{"arch": "mobilenet_v2", "depths": [3, 3, 3], "head_dropout": 0.2, "residual_init": "none", "precondition_frequency": 16, "weight_decay": 0.1}
Rows from block 4, named by matrix and row number. Each number is 128 + 24 x the weight over its row's rms, rounded and kept within 0 to 255. All counts start at 0. Numbers have three digits each. After the name is the row's rms in percent of the matrix's.
# convs0: expand pointwise conv (model.blocks.4.convs.0.weight, 768x192x1, standardized in use), inputs 0-95
convs0.490 087:141094128132148124155126124132148131171123140126116168103118083144131120132148076105122121144165109135097063114113118139140122097153109093116117189132118120128148199124128109138147121126148115107114176157106074096153144111132128127078084119148081160136074138112150125168122134131146180131
convs0.491 096:139101110151117142158119120149175152088101144146150157123092124119113133114122118077167154138165119146206134142134108127143109150133120109107136148112128156107166137109109118131118120101088160106110117107111125159199124189121182147125129156140113143097088094130120138157148105142127124143
convs0.492 108:112115090127096159095142113116165150119167138125105164158094102091170105139097095130090097163134114149123105118146110118115170158119186130125101124110134149114112137110160138133111154176191093134126104163124115137110124133138137141134127108078085110124147092183114101157130117117155097145
convs0.493 129:150137132127138123129124150122112107092139168155097101109100157109156166129126106152109142180097142116136143153132155105116137126115117096139122118155149108156119122115094120144147156103156133129121115107117109172122112118140147114108138121141164115101092103122078189156141122117191202100
convs0.494 116:100150166108110110101118143123158133117129131132174134101119130156123113084109166126129091178146151104148155071120138094143143134125151144147132140173117158115103108107138127143128098130157136127100107107094130117127138152176094162127099138157162068133124139131162094176089112139124134143
convs0.495 116:128093093138127141132141118089126160110106099095114111157138125145178124165168137103156157123116160083112111135125125143149092180146128101151156126117140173159161140118123106103154105127137177128128154138176085114084117148116134108092121100134112106132162134128160110107170122188089141120
convs0.496 094:111122191167126093122151099139136129107109182107132155106145149141113141085118132135123127153124085104091165142155138112115107097111142086103151155165152129132094085164137132108094109136139177110136108104134122117178149156123109127118132104169095137131142136152108098136125148124134091107
convs0.497 109:116116150088137114084108107163133151142145122131118121130119139106165161120122185147117124119109127093093189128112113158142140140117088111132159161137089120111148111144131153087139103104141144151122120173089109156120095073096083108127154114116080163122124133150108131174113155110139114144
convs0.498 105:098103141117145125105094156131120101129120144113111113142116101189157105119121125090194130157155117163152092096151136129147127095120126147137135082105130089133106143133163055114106106131137153107101129131108129085146110142139155158152120130133102098164113126135133137116101146112139138094
convs0.499 087:130160151126125121158149161141156121124119133124158094150099158108144145150125165128109148089158100124158157128110126118115100135130138164170123099098127109136103101131148160105139134165117139149123147105127167135152154109154105154158103175123128086103172165140091126156144107143113124110
convs0.500 090:144151150166172107187140121119145150116093123145139137147103141144098136134113169131144150103132120149109085120119127073164084165127183128089147071134103134120118145106167114104135142161123128134133148099148118119164132104183123121125146166108098099078124122136141094129092133131124120142
convs0.501 105:153155107131117118104145122169138127114089097085133158139178122111109117169122117095181137112119105126124126087138122135124121106108156096082072126104132118139135101102115108133127173138131160139117143131148092114130137138115139131107128171164133118146117140117148142109145151105184116144
convs0.502 084:111157101138123116137098095120126116135106173095119107148156151123114074104147159135116076149116111077083128105125149091131068133145135143122120127117131090124111160113121161133137135154097136112154135145091159139078160139101117182137103160123097135125131162176138136159108142119178095129
convs0.503 121:139119156101140117101154166141124139148115141070178127103104121161135138116130131140103130150120167141115136123138088123141150111137176105168119139130079137113140174138081130150141129139128124109132150153101181162115120166145137109163127106122109116149120147133091114141121119157120149182
convs0.504 118:078117120116159109102117161147135125127125146140076130119111112134118133089158132136153132118156171112145174113144077106125106126154142105137130143146121150106111190137091111126159141098161103168166089112109157128089142100118105107152117095150147151101135089127171127129097110134095099153
convs0.505 091:132145154135153143161132105145111146152126127112132116115167119094121132110130147130152105117135159103141111106131118126137106109097122137123152137181142111140158142142149086160129143122089084138102095149062158120158138130129135119159132137138087109150104148107143124108141100136123146113
convs0.506 081:153100122104116099131132126120149113113132087143149135103130160134159133160143149113173125155113143122111122122146113131153139099067101160148105135104134153120094150097099184107120117145111166106141102117164133065107116111164130104114119143154136104148133117103164164095126131097160133126
convs0.507 073:110142120141136114128146082111117123135098092099134120134136107129128106137141156047113098165131090130136124084097115112148151093144142113150136139137131142138143132115124137138201124122132164104107119142129107127140112103142110142115151167153119182142112119137142155107120122120145158118
convs0.508 112:128146175119067102140123154127158109158132126201126111168127150163094135098123109148114137136120094095111104114137132114135094130112137126147106136137137090180125112157128144131145080146097107119097114142150140141159121130120119127161122139109133146122097082078139144129116099118104127122
convs0.509 124:120117141141101143140077128119131128170143149080083103126141118165155151101130103156164159116121098155131133153138116118126124163114084124139101128119152112127113123108122089141124142129100101111097108177139171144125143122184131075124134105135134100079110152155127116147129110144132193108
convs0.510 080:140107139133135159102106136152097116126132173094115113145107151105100131115080115106137110122124156148150099142134110136121109077115141128172141129146116141119148124162117127154128101142141123165128125115141131118128154105128108102120133139140152162139146111180138163114148158119112118102
convs0.511 089:114153099175133143145142075135123128171116133106078102163091127159127107117114098105102123135151126174119099121139135090134124160141153154120136102150142125123167121123106112095136075127137106162107132152148139170071140106108117097144162171135084113161134127108118157118126119126148140110
convs0.512 110:104134128116125106109081133129140144136143108149130110081147183116115126129168107109154110125087124100152122097124133125130102128146136092134121175172100150086148129104154138116135116128162122136132099108065118150147148120152083153137180130122136101087119112109118099156075097171097106176
convs0.513 073:109107130130115099159147147178114151102136131149131101111118121104156142129116133144085121125122100140153177147128142122149110133161110132151155110171093119117086077158117139161129086125164114117097110129123143164152118147146124109091086141151137132120080118113145127133084120149110136125
convs0.514 082:191132156153111140122093138088145146163130177130141112181146102144140122130063141141136144111111181121106079117162079168104167114157117148136111141150095146139137130126123132124097141135140099151127150105096147110120106079119090089117128154104087126142148101134144152118148117131120122106
convs0.515 121:168119111079132121125167169113108119129133133120076129152075128126119107118164116124152123184176147137098080129153133172141064139142110151113149098116113173107180158096130105133099137144105106102161162118087100146152133114174133125116139135117121101158093169141151118125132118141141141111
convs0.516 109:120098113133167136157121107144103127173129155085131109170112096127105148143140140138176181112094112138136126091086131121113130123105140111133165169166152134089133142158125138106120122132106121153141121103165150092176127096134107135125139115133151130117121122087146112124117123085098157122
convs0.517 123:098120113140114171131112126148130137152139112110121098137148156157149100170154135105144074129087134074190136129136138141079154105117162167096071137171148142089113142136111136169129110114099120116113116109129118148152122139121096083128108128118095091136120165141170146130087145111106121124
convs0.518 102:135125082147102122140143132142110112133099137107128161121118104176145073130120118122120124135136088117144130138135141116074149155126159128152121153128116144121177141157115123089144117094130125119115153174098126175117101139110162136086142152125107152133115148149141108155108127169157167143
convs0.519 094:144165084128153120148112081114091069129110102161118142129113113153140132124112150105112142137128125146108113149138118124145114147158112144120136150092153102090111136140158117083097129125127133087116143132142127155136139152178152142104135149145137113173156122167149102115113129139122154118
convs0.520 073:139121166144150144133099114090145085132107155120140105115106122163164115156089137100126136130123128129133122097121096148103157151106154142146121174138106119121136097121164126137157101142104087145124153119134118124118126116154127125062133137122141133146151104176162126140163146095161148115
convs0.521 106:128129105069143155127107076132085136154129126138134144146114150116105141102113104170089129118145093115139111149184140152116119102121147158158147147135115096102134107150085103160140144121138137115146151132106122109177131149141144113127104154083139163135102101121136121131103113123169134144
convs0.522 098:131100097122122147124117103114126118154125151118093129053175114144136113145134123136160105082115151119106133130097090176138128139116144123110085124096134057143124176168119148166145105135111127133145149120144116137139186119158144131129142123090120126093133161126160113103135117151086112127
convs0.523 096:162098098155122134104072103094080109136124125103135134165075127119171122105139129118151165126107109112132131098158152135144095099141109118077115134163126112138152182114125107127145136103162166163174114170132139095117134146078123162145088129137127163093144112122128102141117148146113101169
convs0.524 095:086103134141113140118129136154157106096141121164139120102136111123142121142126108139136139111142147100081112176115168137175124150149116133148061136106103139144116173119062113107131121106147112138163107164094126105112124142139136100137113117112128161146109149108182136151100155133145113135
convs0.525 082:143106100113096109140134111133114123119111154123134135113126111125128144193072143102135108084161120128103169091116121098150114162088131144121143139106108145130112105150100093151149161121109148147091112098156147154146099122155157176142126138156125148166132159134140147161136085128102127073
convs0.526 102:123098109129109166130121138164139111168119149121120161103128120154113139170086127165140121127137119141179136101116150095126148118087138174127182151166134144097099164121119116117119104119103139069133116160154123131148097119112113127117110137172113146208141129110092093160111118160126115147
convs0.527 096:142115136132108118143125135112147168143185136105136143134114144097117112113151089111110121101094168117115118157114151125139126119102105130117127117112130082129119159106099125101134096149127129090160160114107121106106111117091156117153117070127125132118082128120099120103137114117171163138
convs0.528 069:070139102099138113093167107135132180126132110108129120114149111159122129129084113115135093139118096136124083093157101122089130121145134117123118131158146146113149114134135127136112134130105135138155115141077193116140162109105147138139165138162132128162134118094100177138126144177130128150
convs0.529 100:089081136179148136151176179098143131133177136133147167116128153134127140126111108149118114141125125144144128154127160121120140117198134115141172120132115110117134116141162153123185102123092147158127165146133122128118131154106192125112120106118146140129110124119134167156109103122172190126
convs0.530 093:141122145127131098074149120134145144122148137118194101111101125154120121145104123164144124159103109146163147111110160156118136129100092163143106119114104137126102108134137154134139133138135066126126082125159143109091117118088102176095144146126083126123113138156173136110069114145083138121
convs0.531 064:169149164100140090173128103161118168068105151118170124125153110124108111140127143129129072107123142109136093094147152101112144120123167126144141118125180107151090143108100110133131127146161142161142114101149117111162128177062106154126149118140139137105131071128135125120141159107097139112
convs0.532 066:113141101117151142130112172127159164116143140128168141143152150104156142150143108128143137125162154126151179110126132120145105094096123146164143092095136117090129150132131138137129104186155153111130124087112130079170096128156123136121106147149114109105127138112137165127137095097104143122
convs0.533 081:071088074120098115107205144121117121111112132120171154135128099083139153106106122116129111114129116154169177142135160134088079113146145111136109142142173091142104075114130093148126138130142159101100137101128145127157149137163145148135143156158154117135116136161116126119136099132117126115
convs0.534 130:150112159136108140105116132089126115151125105133143099110109124106139100159129083092115115127121083149137110129149150148107148124162174170128131147168133128136166127121129139114144097096121128112148158147168130112102122153149127130208124142139066092118142105150078164116139075107130158121
convs0.535 106:119126082133127149111109125091131119105090143160132136132128119112110141110117121123117114123109125159161130152149087119148152143150110106136081082144149122104101150134138148180131120171136144154145108092177147115139120159119097110141185131142133109102137117126144158132123168149173151140
convs0.536 095:130107140140134111106149131115128117115094137150147106146113134144119089108119145137131062172111090114107147152149133142132139128124135138180146104140138138154121154119150090163110104143185141128163160103141079112136152114044156127119112145082164122133084122122148129134153125106117124112
convs0.537 140:116111141087108097100134086125115160101166137119133150130135130125146170155145147135132132160114118132109112128089117121199141108117145132121111127142102137143131101146124077116122151165153121132124094093114141132151189073097117097100094114127123090107130142119164079126157057129111120131
convs0.538 129:121106148179138121173130123149102119137108110141131126096122102112111137118086105130116158141126147110085144120144146122114126135135161124099110114095138125151080145143095105114160151154143121129155164086132104161167106089137132147108118135130094149178140127173153129124149169162112155154
convs0.539 078:142138137150094148111132123149160142107134143126159115165102146169115125120162132117093089161130124127128103119126155153125120160174111113113107106195125092106144120122125099098118089100124100116145094103146161078113161158145143103085164106089120130107123151130149140165120149110151160157
convs0.540 115:108142159125100144150145117095154121125122107129128131172132163174192119128128104118135114076131151155134134137122118145178226147120152099123106135159098159150110141139155139127134130075111129099158126119120129111114135110161128154155103135140111143099109125122131109117148158107131128162
convs0.541 084:122146084132134145166136157129144129129125133128134135162173155148151169107070126171152115154121201179150112143108099155128108177110142101122110148114113162099126130115118102128100065085147129136112130088098144128128124134160117107087114112102108112150099111077134085154138138091087103136
convs0.542 095:138159088135134124151111120119153137151095148145142093148137103120100094117093149108112115143107140171112109141090144118132104160099144127106138120137112108087130093140140150123154132133131076144132140151149101133087114100150129135077118119133135080159142091137142118115103158089190175101
convs0.543 109:128166148126132116118103100105098138119120128105163107096114151138129146134168130103136128161088161104118107130096124136162116087162109109119158091135122170152104147125173156114167128110123083127106097163160085120144154098109098111161113137131133144119162102151118106150109084142128138122
convs0.544 103:111101145154098119139135136103099118146085145141097174161105137092116117106124129106132121074136151135122142146124104102145148138122098179161118097166118131103131125122135165156091139125081163141105133134115144130077145124126115160107138166095080127134176113169151160135150107140158135133
convs0.545 093:155124167073112138137122102108181122152133127178097102106138148145128140107142149174081161128098136160111127089164097144149122096133141154151108140086129097074134124125088132114141152085129177114134113092138118119107120073122088134122157134117138124116131096170121141125122119130141131151
convs0.546 109:136149131129149114135125155176187101100138111125134129106136129138140158129164149114129136155180115138143111154132152125146096143136096141156112107108134110076127143131164181133159114100136122128123129119133125146151175131123110116113159121147107138154094120106139132125073134136141138122
convs0.547 114:140118107102103109092116108145093104147130113135115122138174134120157095107147136156135121152171131116081143101093146136106116132109090135151153117123091136147108136130099108108151138189147138109123147116142148092119158031120165121147103122121127144163100119141145126117121130119174134149
convs0.548 101:139138177096118090138087118146129117081159154128142119093100150116140153070122170105154095141116156111087145154154135162168099116125164111104137143135143135094110130116127175120143144121117145141135112101119139167154088096131126119120100119156087156141134130110154112180115095043122180120
convs0.549 103:169196113124133128113157115127106108092097079146128123126087121077170129131151148083137142114135161134141142129113123083132102132127142130081119124128136134124127135096098144116135155109124171129145190135115131132124122147151110141093144160126126149161129097156127126135072165116154194143
convs0.550 107:096124090115166127149127102138083125132155099089097141109136161138158126132145161125104105188112148137091110136099147141126154144116131169144133134094104135144154133097159126089109146085108149182126135139104169155110115095075147137090109096121154141110090129138116110117165116117146158103
convs0.551 086:084117111116097138155162121098136114110117111114112114142150117158114127137125138115120096114155133130117139125133091137159096126131110123132117126131147124128126134112078160099128134097118119117114122140121084077149159104139086132121121140166155151144147163162156165134089113126172114122
convs0.552 061:150115081162139125130159148136134139151179110116160131167109139107137137110147116145113134155165153154172045173101144135153105152139130128132149125108085100136130134124138154111127128141161138091174161139130132130181185090123162075095190119153083201175103143094110176145158136127147132078
convs0.553 106:138118149097118130163137124151101091134091126141160103129123103151135104140121124135093128146167119114146138127122161152135151139102113119133123105138121144156125173088166140137110130106093178164107132121175154159104097116139117166124162113167100141128108128106104146102180174131151143103
convs0.554 087:094148102161157168140145183138185150117113138117148182151124116133105091128162113146141133103172095159149124151121122125116114131125146162129179089120135078113127101058137157103153134145109157122120121142150114118141168122153136152144103142224082133122116152120118142144139103138110145141
convs0.555 106:142137140157110153093138117124165116142101142119142102118135109115123136103107131100120156121103135104123144114135141157123117121128131105150150119122146167134105128126092170125108157156144140136090151128081141151133102123122170104096136147071126156154127188173158126152113161203149105126
convs0.556 084:160111120188137113169158154136135126106132122132138129179090128142077118119129160151144151148092144107159125087096130113132161167133160181102125105134171172094122129098141122144117159128109089124162153100110113086161097125111103139096129170165147121095156113161136149128111139169146130134
convs0.557 100:067143135165163094158106143084120163117148078135172114121114120112140113077115097155136151140099123138132125119101149120111138154188132139083132176150134149118103122112141155142144140156140126089127149153161110138137150102151141160127133110205143165165107147117094128104131133141126170131
convs0.558 095:120152106140083139097103125173080138124102133124141133114151114152098171137121152117079138119099139139127142135122144123127170123123113151130143113134125169131138116123106155125121154110067142165160152075138120146137122101130110122124110094110168119081114147164140114102150122098143133074
convs0.559 095:099128151142110143144101130094141154133148152113128141153102149135122110102086117172151162169107162117161124169160139119147153134120100156096106140130118173114151161128113095108094121127163091105159178109156104142142112094106116124156121160110113142091091142123122107113119138113113182148
convs0.560 094:128138144166108109128123110135131126150091170148128131091142082109092158154121137160121090148154080102096129161147127131122125132109131146135118102131090096169090116167107157120137135132150162100139103111105088115147166093147142151151119111104096119129164133147112113155139137162110098146
convs0.561 067:142105150116141111131101162115134111110124104140163152141157104108062156158130102109099150125106157117102146114118141128128164109164137136136195111139145105112081140135097129156145160138116117187122111114169159140106079135148113173121150142131104150132110092113190123136156130127108104088
convs0.562 071:145130147082146125084123116143151131101113133134160152116155128152149136105176144123138124160125133131121150112106180128143115145140124119145136122145111161148105154112163134150125098102146123108098051139101088126138115157094138152139085119139184118129111130100116077117058096112124087105
convs0.563 104:128127134133108133092168128106132107151153129119127086115065110140119135114071146152126088152110110140168129149149089158140164092117132154157121111128131097134132112117136125140107122136138112127141167095141128177142117127102132100083159134126127121129151101129150117121142140104161175127
convs0.564 111:136138134145105136117127138151193134167126160097125150165138121124149117130132099132167086126082147149109124133123103170092129065145131151148124124091146107090143101152168104083104103120164141102145160123134105147130131111154151133114095144122124102147117150129131139119127092108133111152
convs0.565 073:116096141142113122089143157107125166155127124098149145135162120153128120136119153137146157136125113096088113166156145119112104136126153119108084167137130099118132067132162098166120129113127084064131110147168160114135135113166170146092125131155089179150124152154165084064181091103071118146
convs0.566 117:106142115099113157114114151168110135184106105118123132119171156144156133116107110110142119138163131112113167165120096119100167132126080110127127142117150156112079157120134134142165131152151165135142155106120119135124125103148168095132132135142130105091119203116122129119131094133113095123
convs0.567 083:141176132142096121127111149121139127150157134158100143111121122142161113111156119086103116110134173136117155131091098107166117141134113135117155086140127117146116118109098101108116111100091115130140097116132141071135192089147090124143175127126133126081161135163127149120144117105136144130
convs0.568 098:137122161122144156103165149110115168092131128162115168143091147123118097109107111147109125133080083154127135130146131106131107137149167115125128162151147155147153125162147162090131107123131118095132152149143116118099138097143137099095145152143150160115145150133106120082100122158150109141
convs0.569 115:110154101119094174131137130083090137106120125090091170154129090116121124160146138087093149115134154142122122119131114118141086131164152124181153082130108134098165128127126137110109114137103131133126164135124079114113119069101123141144117147116112141103139124140120140137105159136113135122
convs0.570 082:103121144161123147120156114163198110125106130130136137118156136125120136126146131156126137120149123113144177116106121135104101152136090125150121097119170095122126118157140125153147169134083094163105102134136136124169073133159097144128100134091093168102132115150110137133120120134132165146
convs0.571 119:092083116106115091133143166122120137115192133146137166156123122163119124105131134075128128096143127120149090116123106127130146106126120094157152128143138139106137114103107084133176163060154097136114144116149101163169086112118127131109148166116157141114131116140159158148100141131127147102
convs0.572 117:150161104116118104138137143151115108171135124134130147148126072128117104123070092145168095144123101124111148161172086125146150125160141142127157114104112108125175158173138152115131089090122142137104105140107120132129126129135131145109148070125144149157151109158101102118127154138136121117
convs0.573 105:112139120158114146114166117133116110137154116104086136152129142156119077070151081128115121095135099146151116157146176123097154144107122114109145120147128126126170120139141094075104086126110104127148133120134142133125095138132152106121105122143138133134118152159082129123151116137125159160
convs0.574 094:162100133138114138127078124147100119115137114098150113146138068118090178126092111141127158130121120148131113110112113165156150111146083128115104158110110117127116107130143157115119156095169136174089148132070097091121082115160159104118154159117082109138093115091139167090171112102112108112
convs0.575 109:151183136157106128133100133168127127129148057135141112125113154132093134101101148139121167125146155129166122128148126148109113099122102120124107155134141144120141148155089152128086141114128095056146103130108148112115095142171142092149164098127107127134124160105141148151125130170142125139
convs0.576 121:115145107107132163181142104141088143141177127084116107155118136106139158144132144146165149136112150107161103127108096103065126138153116124140109122129071136165132083121094173150129140133156156120114126111121134130097133105118149142117109111132117126151121123150100131158082183113111144172
convs0.577 076:167139100124121091141195094132150163098150141129135127096108144112137172141131117149135075143145132096160111092120110126160124122143146134158141121081143088088129124113137185120114109134127122145160149093113101101122137102119125148133115115141105136136111133121099139096140089141133050086
convs0.578 083:116144135162138105085145166142144115160140100103115149127179125123154100135091107116131164124103117150143113155159172121125119087148178102108136134144115143084100096133137117111126094139118153108120185139139173135125113122137111108125094104108133121088112189152102141143169141169091127136
convs0.579 101:094153132182102130149112108138119112126127176123140134088121144105170116108122147167175154102151137122136161187100072121140145091135120086138103128161071153134118160108131127128184124135114161151134143138127130136085139111136122128130100081089135150091119141128129143112095161128153128110
convs0.580 117:095165121112104156175140105120141137144163127129133146113122126119102107145126130118099141133115125094073139157151120099105147113161128154118147163127138114140139155113100112128122142155138088107106146111159118124124162108100112102111129126176131126147091116101134117097122145118163091135
convs0.581 089:094154136105120154131084151124138133111136138132119139131138151107124101122151146178133100162160116146160101117095124135105100123173128140180091103134108117129178146135129089088160133128134129103101126106093167129172142122165127128123110180115165122135142151107127103158143108127164102162
convs0.582 100:108111098164098153124127139115107189109084102144093081119160106131134128129142124145143087101132131100120162132103117169115161114140113145131086097150128149105098102107131158139165139118138154159142119121112184124144113140116147120156088115099104129153141120113090117119163089123144168129
convs0.583 090:122196155148133107087155154142140136091155124156106189105159163140105100104150109131127179095131134099133112133158147140097080144148160113139118145124107122131137121086123138109112148112164148109088132093150122127124137176131154112129129157152120123087124099102151154102156154137157143117
convs0.584 100:117154127116125143168133114129167148126100150108173176136170155106139100138183178128090129123119114063132137119154140135118139136135120129163138139122134134115136140091130103108147184125114148112117156108152135121139097155104151153129101101091117100108119114139151092120164171146141095112
convs0.585 115:093137071078121131107102107114107150100115121166103126118137107157118129166142125153125196110142119133125117174127085126147160108160127151147153145084123117122120153076084114134130135160166168118139131180099132163096150129137150092156145109121119162131199125162143147100141118108103113121
convs0.586 108:165102064133126137137144127179130117146128142132117098141129130162101115100124076090119184155129141145144146154164174144075138132117158111126093131163091108087148101132132122087120133105109125054145158134158114170162116126156143169146153121109123103133154107086130163086166127154115142136
convs0.587 097:116103131078130113141094122148106182139157142124139147096125108125194108089126134159103153059131105100131126147143123162141122117102105124092120160124145110090134157204088125139122107123160123143140159150108109168129117154136106119137160093126170123122140110146138157116165081104161145143
convs0.588 089:149176126155090149094189121114085146115131100123094147102137154114131085083094124147110106179135180106097166147156142102149112128133113178115125131160120180139110090173119137093121109172147133117169142165135143103107135080121106108135141097118123095135121141126167123099140136107129093142
convs0.589 090:154151154138107160143112119131167152124104161144170071130155100071064088119107148115120142117145135137070129076082169101143148121104125140159194087116102170096139121096128138131115137155129170163140098139120091123095098138103152146123106144113156124129111162108120125120108110114138102094
convs0.590 119:163154148114150116119117122177110138146131089139112096133153118168139139116149134101077141158177113095096108146139103135197173150128121110109113124142100101111089090159134146150119123163119156113111130103114118164135137070138158129145111147124083155087150139127155128134117099141114130135
convs0.591 093:058129164139153127111089115110154115146105141126078099158136164129096098107172128160109145141162126133113138100150132090109133085151156119172132126116101139123125115100138173104153103174117154133133141126144102136094137165093158154130140168114123127142134137120146116119106093115132123138
convs0.592 109:138118171102122098157119142124145143168127100138098109089171150167135147128099097163123130119113134150120131125081114090099135107162119106123118136164091119123097093116109075150092111144126185117120143169129134182099102126191144167135094148114114103181142125123144137106127165094151123106
convs0.593 095:107130117149117128134111148104181163123104104076108120119123133115193093135136122123095145111131138063136135143128148120135167116080135132096095124141108146209099126178123148124130099148118140152127161120139129139147079094119138096106104156152131110124098139101102115132135161155152135151
convs0.594 097:096158099121103133142111132102153130077125152128143118140107107125125125123151150137113118113105074119125124134115143129114132122115172126164176085103163131166135138130136112139159099126098105176127079126154116183087124166170185140096139082086154084115115112107118158162087144159145166124
convs0.595 091:093134102134098095134144091107124152107148111145140158112124131140152135138173095098140146133133137130166121161139135143156146111127121158135108133105126134129095130131134102136165106142157151110158172159111122108116109123143099164107130113145137073061109100139158163144091142136121132113
convs0.596 088:146142127167123119120160113119121090145055104124111094110087163099131096090093122114095138076086123127125121122089143114143144122114136120100115094166150105132115126106114153129123095143119123154095141133148160134118137114150144095108135116137120120140130160101135150147164106120177154090
convs0.597 125:146141110097084113125115158138127110135153170124122113119133163119079174162074139135099115159108130131130113139136130110091190185167133146144088142124134086136093168116107132138152122067094127150138135124129113145170127156100142127109156141161083073119175122143173144126123056129120155096
convs0.598 133:141146163152129151166117148130155147132132106073101109165143118114121094179115112154128089173164132110114112119133135164063131121151157157129127133116120129096065137123134126132113121108138158151113138089074081117107136098129110121124105127150118107128104124149187134129113105143119100095
convs0.599 123:144143154138144088156130124092143144123121155141148124135158082094146116086125113138125121098171122154127165173171108118109117140151158117098082123106141157149122124089156115122170113145169115145102105114100086128162142117170107143132122116134115134125089130125104106140127131106146097148
convs0.600 117:136114067117112128168129149133100121127086199134112128104135105130163162158071153125127131118127097102103129166128162130114159143127167123165123084168110114142092139123059157119163107181123137101131195115146104132144112080119092182110124110108175095130128129104120099130152116112125071134
convs0.601 112:155115081129116105182105156132162115117157104118137138162096140154155132130102141126095100144138112106155126128155151157152162116078131123133137119121109166170120079105144138131116092091163157144134136140138131140179126124116152096119093127099122129116131104134120115105098144145084110137
convs0.602 109:102150133146170157135141126130146127106144129134149102126122123128116136070148106071088097119090096131126074120088146125138130123140096110107140131135132126107109106115145115107114129091174112151152119130139145133115128141105090110101138107144138105130125126121137175118109165106102127145
convs0.603 104:132164136123133139116166133138147170091139182139130140156156173122145133119102124121134125100154151125103134100122129124106103124139092150092118122132105103117116118146125109094091146128090146139086124141132130152134125104144177158161104106156137129163114126143125171135157132099105174141
convs0.604 106:110130171145160108134128123167131155120099127185117101116174144110135133135114130136093136110141123114143146138121124138126103102132179165139075140049110134100099148136142107140130112125138185114126143101094106157109117120112114113148157118135140134161121124182124102124124101131145144168
convs0.605 116:105150159146158133123102119140149158135125103147144126156114100107138098109105126135121104140119148144172074134109125112128116129130159143148124130144126139116140111103116099100155155128113131102123124140121096143105113160129106174107150145077093109150137086099146150117133142109102095105
convs0.606 115:142162145131156175119115081129122124108156088115152103113171137167088163125159153143152124131088145100144100168126101112122113110146129104119116113132142138094094117116145136131108150160161165087087098149093138108146169118078099123095108098135106128120133146152121119149092134108106106177
convs0.607 096:113115164076109100168142125132130137143105155155120114162081098133132151116143172129140143131133134115113159133100103092120125124123121157184108144190152103111156100133172177126195150127143146108110144138111139122133133100119121131136162104136110160123101126128148070116144140100143129164
convs0.608 081:135158110111131106177150154100120112112159119098145157094143124125139133177147093112092161148144158107162164145118147125104123138087135128111133158104086130143102117095145137151150147136141166093107123113168144069146095122148149136167152158145113114114124155077129086151141091129118132131
convs0.609 107:110124117157130083109135116093120131131142129151122152139119107099097139118134136134128145102109137160158139116153112098089126147120111109203106112147108144129161151126129165120076125096162186119113111158099148181105131176146178108150121106103106141151111110103112106132107177123116142121
convs0.610 093:185117150128102130168103122128150177153163126155141123165115145107104173157121127084114096123125126182110125083092150082123160138125126134120172142110096118135154126131125110142123113087130137138144093139109116108128161142171114125117106165133089068119123140064140125142148181150101153140
convs0.611 097:141114139165135100113122130193108106108113115148123075128184124143153115099140107168137166144123091106117083121127076135109144113176150117160142131137156102137138133114117117154136120109110161143123109132170144136138160168148131126071129086134132139125134191118115125147137159103128114183
convs0.612 088:138138105117123125165153115120133120137145142089140146120111124127143152115133069131112143148081081132126155127154114121114107156145138126143142119126131164123099156142139113133102141157089131129118134143111103142119145088122134138158185098132149090155110117143108172127155136165112114197
convs0.613 091:125120102074140131133158189137134154111151070107112095146130164067151130090175126113157124146125144127150130156096147133141113112179154101152110123080153151094104160085105149127115127131107140123130143162131121145085143110163143124168124175163113111097111099083140094127106159152115111147
convs0.614 092:166110097127115070184133137147172125101109140154095124135124131116124160103099146120068105139145095162107092139119154133187139158162118154107121111139093145142157158179068132129102132121113128153088085114146138122123113109132078142131101138126150126129155110121130127143184147098114124147
convs0.615 111:125080145081169122129110129138130159140119136145159095115082126126151127092142133167062107105143145152132169088178148106104122132145160137088121112128172128112123115137158133151098108133123114140160112162130113094140161129144146155088081104172155191132115101073120171137088117126096113142
convs0.616 105:136138170116100097134166138115151094079155127141102129112131161131116141099157114132091128125093181160126101130140127160138111119120121136171137162146094060124106119110125109172120125097129103172114159120107126099122139188120138113139142128130116081165147144082116133144107147156162146097
convs0.617 097:181145097092131129158169142145114173141150104165109138150108153160107141148120102153123126140176119154142140102115152148129133142083056146120158123074140137135112137130091111144120121121151136133112140140128101143131103106130129154128125090130084085106141159107113137140183164119153130095
convs0.618 087:080128120135104088141150085163111145129156127165123115149140149093152116154169128080122077144137109140137132127142110131116115150105112143144107122139111169109137119178128098125141122120100075140137088114123126081124141135165121159168133143133104172136079117108118111127170098113132147106
convs0.619 101:126132092117107092160155132181153127100111135172089124102141158077162163145107111149126115155110124148154155134118118187151108144141118101147100121171147132123122152105096062107105105106132118163117086115126136162132153117132131080104088102081125164100137093082074144093133086111081127106
convs0.620 091:161083136119164137117095165091087104152167180125134115123126106160110134122108165152110142133154123119109121130161109134125119141161128096114137134146106143107101136110145122092143141173108147147133158143149155127128155108124097082094165130172118114131140093079127150154146168128163091153
convs0.621 105:104119131164164128191090163105105128082164154121120137134112094198133105132119143098055115124137154172129163108158114134111147134141104140147163125126129100161094147146152160105148087147133074088084121124118130135090101127109096156135125097134137137118125142112119106117101099079108126090
convs0.622 106:094144152141127128091139134091131160081146167178165164146078157097134109148133137135094098126141142194105119088180156121125165120118152099066146165154129177126116123119082142130135133144119135162113137122112117151083175150144129134133127096102146106124111132146133121153112077095126146157
convs0.623 136:167119121156112123077118107109182112134151102118137140129126125169129096100137122092124141138138145125152081122138121111148125156114128120138158111142118157102138103149116125165094140171113100063141084174105131116153133104115135167138125126070155150111139121133090162132158165126093131098
convs0.624 103:115131129170145135164104145086135087116130089111132110103127142140127150108149129153102137130146145067158080130159118119122069128108187118109122096117161155115121135125118106084093135190130162093120139110112153138124090163125123089143137133130114110133118163187136139135108118101184096139
convs0.625 140:131125137140072160137121141152149122121154135105137123122125141105114171106113105155135125109160130119119121097109094100103137138158129145077171112143126124122098131165184129118126135114110114170102134151103082121087146079121131119179135131145143117078128129095141096136109181117172114142
convs0.626 100:110151125121075134129128105126143097144127147128095107138127157135120155133123107112100126103128143174124135126076138092136102081086144152198112067138114104122108125149120131099118128104104085166134097114166139163140124112181130144114126121107109176144106148139112157144158105097110116127